Rows from block 3 of the image encoder of a small contrastive image-text model, named by matrix and row number. Rows with one number belong to one neuron. Each number is 128 + 32 x the weight over its row's rms, rounded and kept within 0 to 255. All counts start at 0. Numbers have three digits each.
After each neuron's rows are labels from the 100 images, of 14848, where the neuron reaches its highest value: "peak on" is the class under the peak. Only what is clearly more common there than usual is listed. The data: larger renderings of crowded toy scenes. In brackets: how many of the 100.
# fc1: MLP up (encoder.blocks.3.mlp.fc1.weight, 480x160), inputs 0-79
# fc2: MLP down (encoder.blocks.3.mlp.fc2.weight, 160x480, transposed), outputs 0-79

fc1.104:121074117114095134115097156177105117101102155122151178189170184138129173057115169155102091130195156108131080100078088114191121069082169154098100094140118124130176120152187105087094161162131128083102131119187124153081107110105071117131143093
fc2.104:087110112124082129163112077084108089112064123106153120124122079107123152112093170097080140116064105064074148130094088153052164138160107164125168114066198148163127119068173111107092125133086091170121182101064154150123147082117093140161152114
peak on: table (37); arch (25)

fc1.112:103079147099100098120114104121085160079192119177146152133150123177129118102126164107112129145141120110152116187205076189143091152115152139122153097097043105168103098129114111147160088120130116149114162163161181113098111059094104156163109155
fc2.112:131207103132125143121107112120149119143118143161146087141154109133177137123147114122123092102095108176061170112096125165142147140169113190129089158135122100099055116211116167090137105146122116154127132080184122133070148155126198116083104086
peak on: flower (37)

fc1.172:104174153148141081099143134106079099086157157123140122121065182143153036168098105064124154105096116170115143176180109119191126158145167134118133157185144138079132179144143128158198116131161114096106185097148117163050111139126131096138093091
fc2.172:132138126143048114111192151116136158079088133102122116149091134142125138120178137181092080181098166069101116078166145089106144118143139109170204125116063106138169126065106091117080129142125154118118136160111121113171066155118123167107097208
peak on: ice cream (33)

fc1.225:067086105120120097102109115145094095105136094130156119097180169145111132125101149094087121136177138079116113127123136232149118091116160140089135174182133112110183095125119129137096161091138167156092124040169165198091152151114102134110086179
fc2.225:132145104142196157098136145103084144135151182118143150092165107131071120108102119146105131160165117145211085158072108164121173115097079142121137067108148089131123146131086073134111086134058151081130112145126081149128115069181166132123202082
peak on: house (28)

fc1.173:144090105101199118123166110100073117100148167097130115186201111177097145163119203117175147104085136108142109133155074113115132147137185153162101106138109077131083156154168071121141119132165091127140127160153127082105139126132149163089098135
fc2.173:112181155103108165180125149133154151121158110190119108135106144098133081115158100133184169122121096125120094145133120122103085166091150074161109140096149191141158098166158146161052107143119167141113111161075158105157153111131053174091133156
peak on: candle (38)

fc1.424:137105102079084108078158156159180131123165098157195167102135156109090116139107130078118079146086126122137110110075135156109094100084085213146110157157110085117158116118128153145057125155105109137114083090145098094118134151104137171143134128
fc2.424:055134165181118123171092116169169143109144110098168098125148178110213177143130077141131117131125117116129079179130154148138081147144155135160124149156192125131083150111116132131148151038166101105173116146149072131143111053163070117063110108
peak on: house (40)

fc1.238:125099146156165114148113087154094114138079104128122159137135099108133150128112120070122122132142114108117134115113113128148100199134160143158105101143093114119085177128178035124093142159072164108144122076145092093058117093117169168068113150
fc2.238:129126090119197171168184115092118118093159118176143099172116143126183163166108084131210180138145124145072126163157106074084141141084103084158092099072181119148111099155095126159094094152146149040117106199122138138129129129143103113173121098
peak on: umbrella (30)

fc1.276:157122106094164163121075106181110105088122127202115088112148109078101135117147081118147108154123136085081085116147150173082165133121114115125090182084148089128161119156125188145116112100112142067119060119170127127146133133131143125161138063
fc2.276:089105061133128111091142071123137171111176139066164147104126173111166171116151117100166104071163156151124127108120140137165110155152186113125134136159150127082113158073139088082126071163149108172173143115085214121119115118095140145104060138
peak on: house (50)

fc1.284:130128168144125099158176101155138164100107156148159102141159176107121109204135079107145050146120168196130128159138115099120150129151082114178158137131167149159125115180175149094139052147195167107159099091098119097110073094152167097111096085
fc2.284:169097112106069181203071162103134120180100106146086135175121102070126138114137126143040160132174159116086143132121151115130094163082119128144088117105108090092144155108136132141078125090099114136138125144173095124166172152131086153131128202
peak on: barrel (29)

fc1.18:171142117146108130054150127124099087116139085135127129106130182181100171130105122139173087141155146178137173161109117082125163158172128110180133114160178113078172224148144151112081153146091128101145123124138134087138092129103127113126112114
fc2.18:169192138136143168173183166115103137133135172134119112119043113118120070145139128130137152108157153161099154141109172133106149121181160067141150100049118155184093154118141163139214090133075149127084134156117138062158073193135129162111076090
peak on: barrel (31)

fc1.214:143143146114119132206175081131073084111125151196092150062139115141153090132117147120145154122139130106181109152116099112138128157126189119174134170115122142121144146124133152080091081120103139099117098109148118138061178143163142144126102124
fc2.214:120111136142158140131115157147159143169136096091135110099190176107170089091121115106106104136119097151160095084115141149075144037173088124130133100118108120172128091112158075123108142062201094065087152106115050079164058112156107143161148114
peak on: flower (31)

fc1.98:089128093096143087159140157163096127119104113141119128146112125130162139126163174131218137154105127093159095136098099090176132135157072128102111149144069139086122186153127098116141175134176053088154121103150049135139132104096071106149104159
fc2.98:178082157109132226143112168113194104149126149203131157099117110109066120148116133137074143187097139134123125122170126146093163154109143107187164127104124131127143093102096112148170092109137139123116093107123147063120151132175169137107140171
peak on: pine (25)

fc1.152:106133088112148147106139105135192066154167131174140117161195161123109118146119111146186114159140129118151139094113122103132160155094125069134143133106085126159213194155129069172104130113141182105101129140107101116094127126110156175114137142
fc2.152:102222081123129018175079107107142120158143116102116115078174078128151096124104137165078127107081141126118193153148120164135075165137094143088171097133106152164112102152125165095152116172130103082111173102193164108112155153115129141167121158
peak on: flower (26)

fc1.40:069172078137124139105155098152128128106162136126151061112159181134146139152147076130117083116167114134099033146138133078080156127145147119146160150119156135104097083128085170117153115138101148144133056148140125196121119126198109176144109164
fc2.40:138190084147157096102123084152083103110133121187086109143100175098060113180149141101137131150129136140150093153068119123158183129149081091138098137162166096153146147149123091082119173126135095055127091135119216153088140119165116144060130080
peak on: lamp (25); tree (25)

fc1.58:184144146155140113162169049140121141084047122146127102116201154182137140131139132083117093092173092108134131053106099154102145073092108149117154125147163159149142170130141107154191140105141130140166138132110067184118177137164149165157082144
fc2.58:169195169107081145117140188152143093104173098124145125123073165150162175164155130145075147115134145163111146217164104098101144108099110155106134153086125141129160094123080074103124139064140155150124074145117141186087142108181099056161135148
peak on: barrel (34)

fc1.350:069111144108139120132096112160153140113188167127100069152152151196131083153124111145149106055093132128190097097157124116109080195155102119142128122132168125134094147180161128077096138116069186132123101150140081075117168152180173148109106144
fc2.350:114120092112143155124097167132160135137134107165139143096145115100136171082146152060119152088140101152138085126123104126057150099139184113096100120063115111108129125147138058135108124145137169095099109109084114148137199154134121152073138089
peak on: candle (33)

fc1.333:136133123109158138157128087110129173102118173122131064178152117227129162163187125169112116154111160181074044188119099102157140093154058140061176172172148098102093092096148119088149144165118146121149080139108116158119134117085081077165070148
fc2.333:156165141144069145168094155141150082121128040153149154113060193078074093147133135104134136144131060138122168197082178096110120153148075162237143127144103150086149158119072130134129185155130122088136099089094119102129154184139103104105115130
peak on: barrel (57)

fc1.20:109058108190137107132084125152100167099094118096074150187103198152042133143081156161148152118140120126103113169096120139130097130137109142124126112099120095122172080168206121121154114152093158191134113104140094157096126135099088079180153126
fc2.20:147096095123083118087106130094122101117163093161197157154140084172104152154157115145131133128099082088149122079076088122116224085134139128163178112163150146153134128090139117082086126128129115140167153053083140091166202177137138105158138113
peak on: table (34); arch (32)

fc1.359:135135142170177127125102127150175102091132171157179145090167071120105138123141109123156169123106198098122082170166091147123145079145183111084175118141036092161137117131118148121105146101197102097145081129168127115077130143048161151087077104
fc2.359:137129099151119094142147111057116154117164119095111143146114103108129066158126159096087109103122037151194146129151123177064114149121153149089139136153052120133179119129123103066111087143087122192105174081133162171162116183158158143113106136
peak on: flower (54)

fc1.76:161196143136170163144107163168070143116075210125124139113111147136113152174116090126133091105079191105139151127108172167132109134123094140171154128150089104126118160146079089115069144155120171116132076105092142141132117122189149178179099180
fc2.76:099113152116141126125144075175140143152128109112128095078176079096100127133165157084133135168145119103140086116095137145116096141107206095062101100102171114119158053123173094106165112083114149187127157147192106160130147120075207093156151124
peak on: house (25)

fc1.363:082131147123124096127083119148113123120152137128114126147183085149147225158126114148125105173168178105080135143140142098203185113145120133108092118143113123148125118150121149069122124068118098138120132140122171083121161090123146055098120117
fc2.363:133086097089135115112197136145091042148096131164147149178055155147097114122141158105143140124068117155147149064140137108090128161150125056126167111126126087127132111121114153111072117094127161164107132100177134130113113123108072142096162149
peak on: umbrella (28)

fc1.267:111144090180125138147102081156087169161112126069093118179093114128138182135099087162099115115142051165104112137156169140162116147111125140145102162140137143055180171157108109114133117087115135122137110142139111135155212151116168094141130104
fc2.267:138096093106063125127148107100115179123145105123135168124097255117126110118134105092141135202074147058124084120129127092090098135144180137103158137144181121096056149121070128129124136092115136123111154079150108135142090139117177097108097165
peak on: lamp (33)

fc1.218:116162119097070124145139134180164074111118174148130132151224126160095169124167080183109114159147109143110173160154175126114163169101098099151143152134124180134150102114124165145197120137110150180168130124116102138134113123114185112147071112
fc2.218:124076147164156143133157028056097194099196119155136103130102124112126101110096138059122110117143120138130130108104089137123160143085129163144091167148097107049123196085152064180081109108164145138105161116106148150158114120093075123093191096
peak on: hammer (50)

fc1.75:122116136137137138138123083171129137125126100106116141104116157151124146189123174195131113160139102147142099120105136095115118151053101134170131130139152156168141124147172077114153113108123191082107101020124181129078130127124050158126112132
fc2.75:140037096213106100103083116109164195138140202138102140104146095106153127126136080097158129160083163164139137095141178065165127138155095122139136112141157122186171056151136176149133135108153120208112123122107120140111100125178107111169166141
peak on: table (34)

fc1.168:125082194133124140141196095103114142108090141177131077121179156081101118146094095186080132123113093134115144125138131096122115118091106109091108118127139105111156157167191113116169124136118105169125085097071107163090147111105127108135109120
fc2.168:170124144118114164100155213082113104142130172153082148152139109113183140154183115193159116160140191061109196126136110112129115114091112077125141085112088119098077164100166176054135171102152099134087122165134087110151080135115118088117153143
peak on: barrel (27)

fc1.415:076111099116114196104093211131148101182105142103165086117133162151142120084152170108094094139130150113155128135157114129155103125094124108164089148170126094076088084147144149142128079092080127135142089047216116199111073146153137178127114135
fc2.415:162120143148122111160111152104170156093129144120156151128075110131147143154119134107127089109134133094106127096206160116143117166158157144082113201115119065136182134176102121152132071171191157158183092139082155081159063097138094094045136122
peak on: lamp (30)

fc1.316:079116137184164119110122139122156099101108162064095135099156169187122145167139090092072095135150132109136087118147153119106116106105133083089169164128144102165146119107179147090173141100104115113142115085187143081064131118175093158133129162
fc2.316:124115141116116108066081197091106102117175172110118135148121124137153149153061169114157123135102123162114108106126086090131146083147159140156060166162160139119098102147173123074153091127198150115150167097083149190161131093104154115142122107
peak on: table (36); trophy (30)

fc1.313:063132147118104098056144099095097159119124083124095124149066189181161165119171113114171133156157137146147109122110185147167186125152146092160163098153134099114172145087160123105139155125104160067127165188114135119084114164063069131116148119
fc2.313:140114134111148108111157134171136101121151132117129135198168119069073154106154143127136101121088109164098105113126120091087121095117117088098149121122153200196149074053114097096145069098103113156105145024127108135148109120199137124123111086
peak on: trophy (31)

fc1.137:101074088142110101131158076153160139114113172157150077137104129078087194128087092131106073142153087174108131097160194138141084065081127147127094139160117131103159101111101140144173079111062125155143085155115126146149111168166099153127183066
fc2.137:130100122118150142093131084092117106121095128086073159165133163092109114119173096133151127080115088108157095161098061095137121152178151078164166111113113075174142120123134075101033172125237112080096177114120128119135150149125140176151074207
peak on: house (33)

fc1.206:069128140113121099116157126106049059102130135164142148234132121179171127167159151132089145093149055104141180119145131126146101106142112076148157156105131134068159114148141104127124092143080105135140143154115175185127139121144061051102123127
fc2.206:107110103164083108077100092094178203143108111058108090108128074108097189141172144142148156102122088119144114103126180101121137195155062135142109116147166145203053105111155164142161111129137097117111104057113108050063054153103191108117121069
peak on: ice cream (25)

fc1.147:088135141147122066063119129079140084145132121157160156128103177156119140139120186133123112101092139161085116184119092087168136131180157176068143133144097135119123148129155131108138142094197000125103157106150152089130132146117114090128081146
fc2.147:150125162139134136071136079146139094114067084066158048169117136129090131104109157110104115181148091079154151113153179184157144111150093130142203121145114129145143092091097119115103122208038206105133165142169126089106101138090159126091151123
peak on: ice cream (30)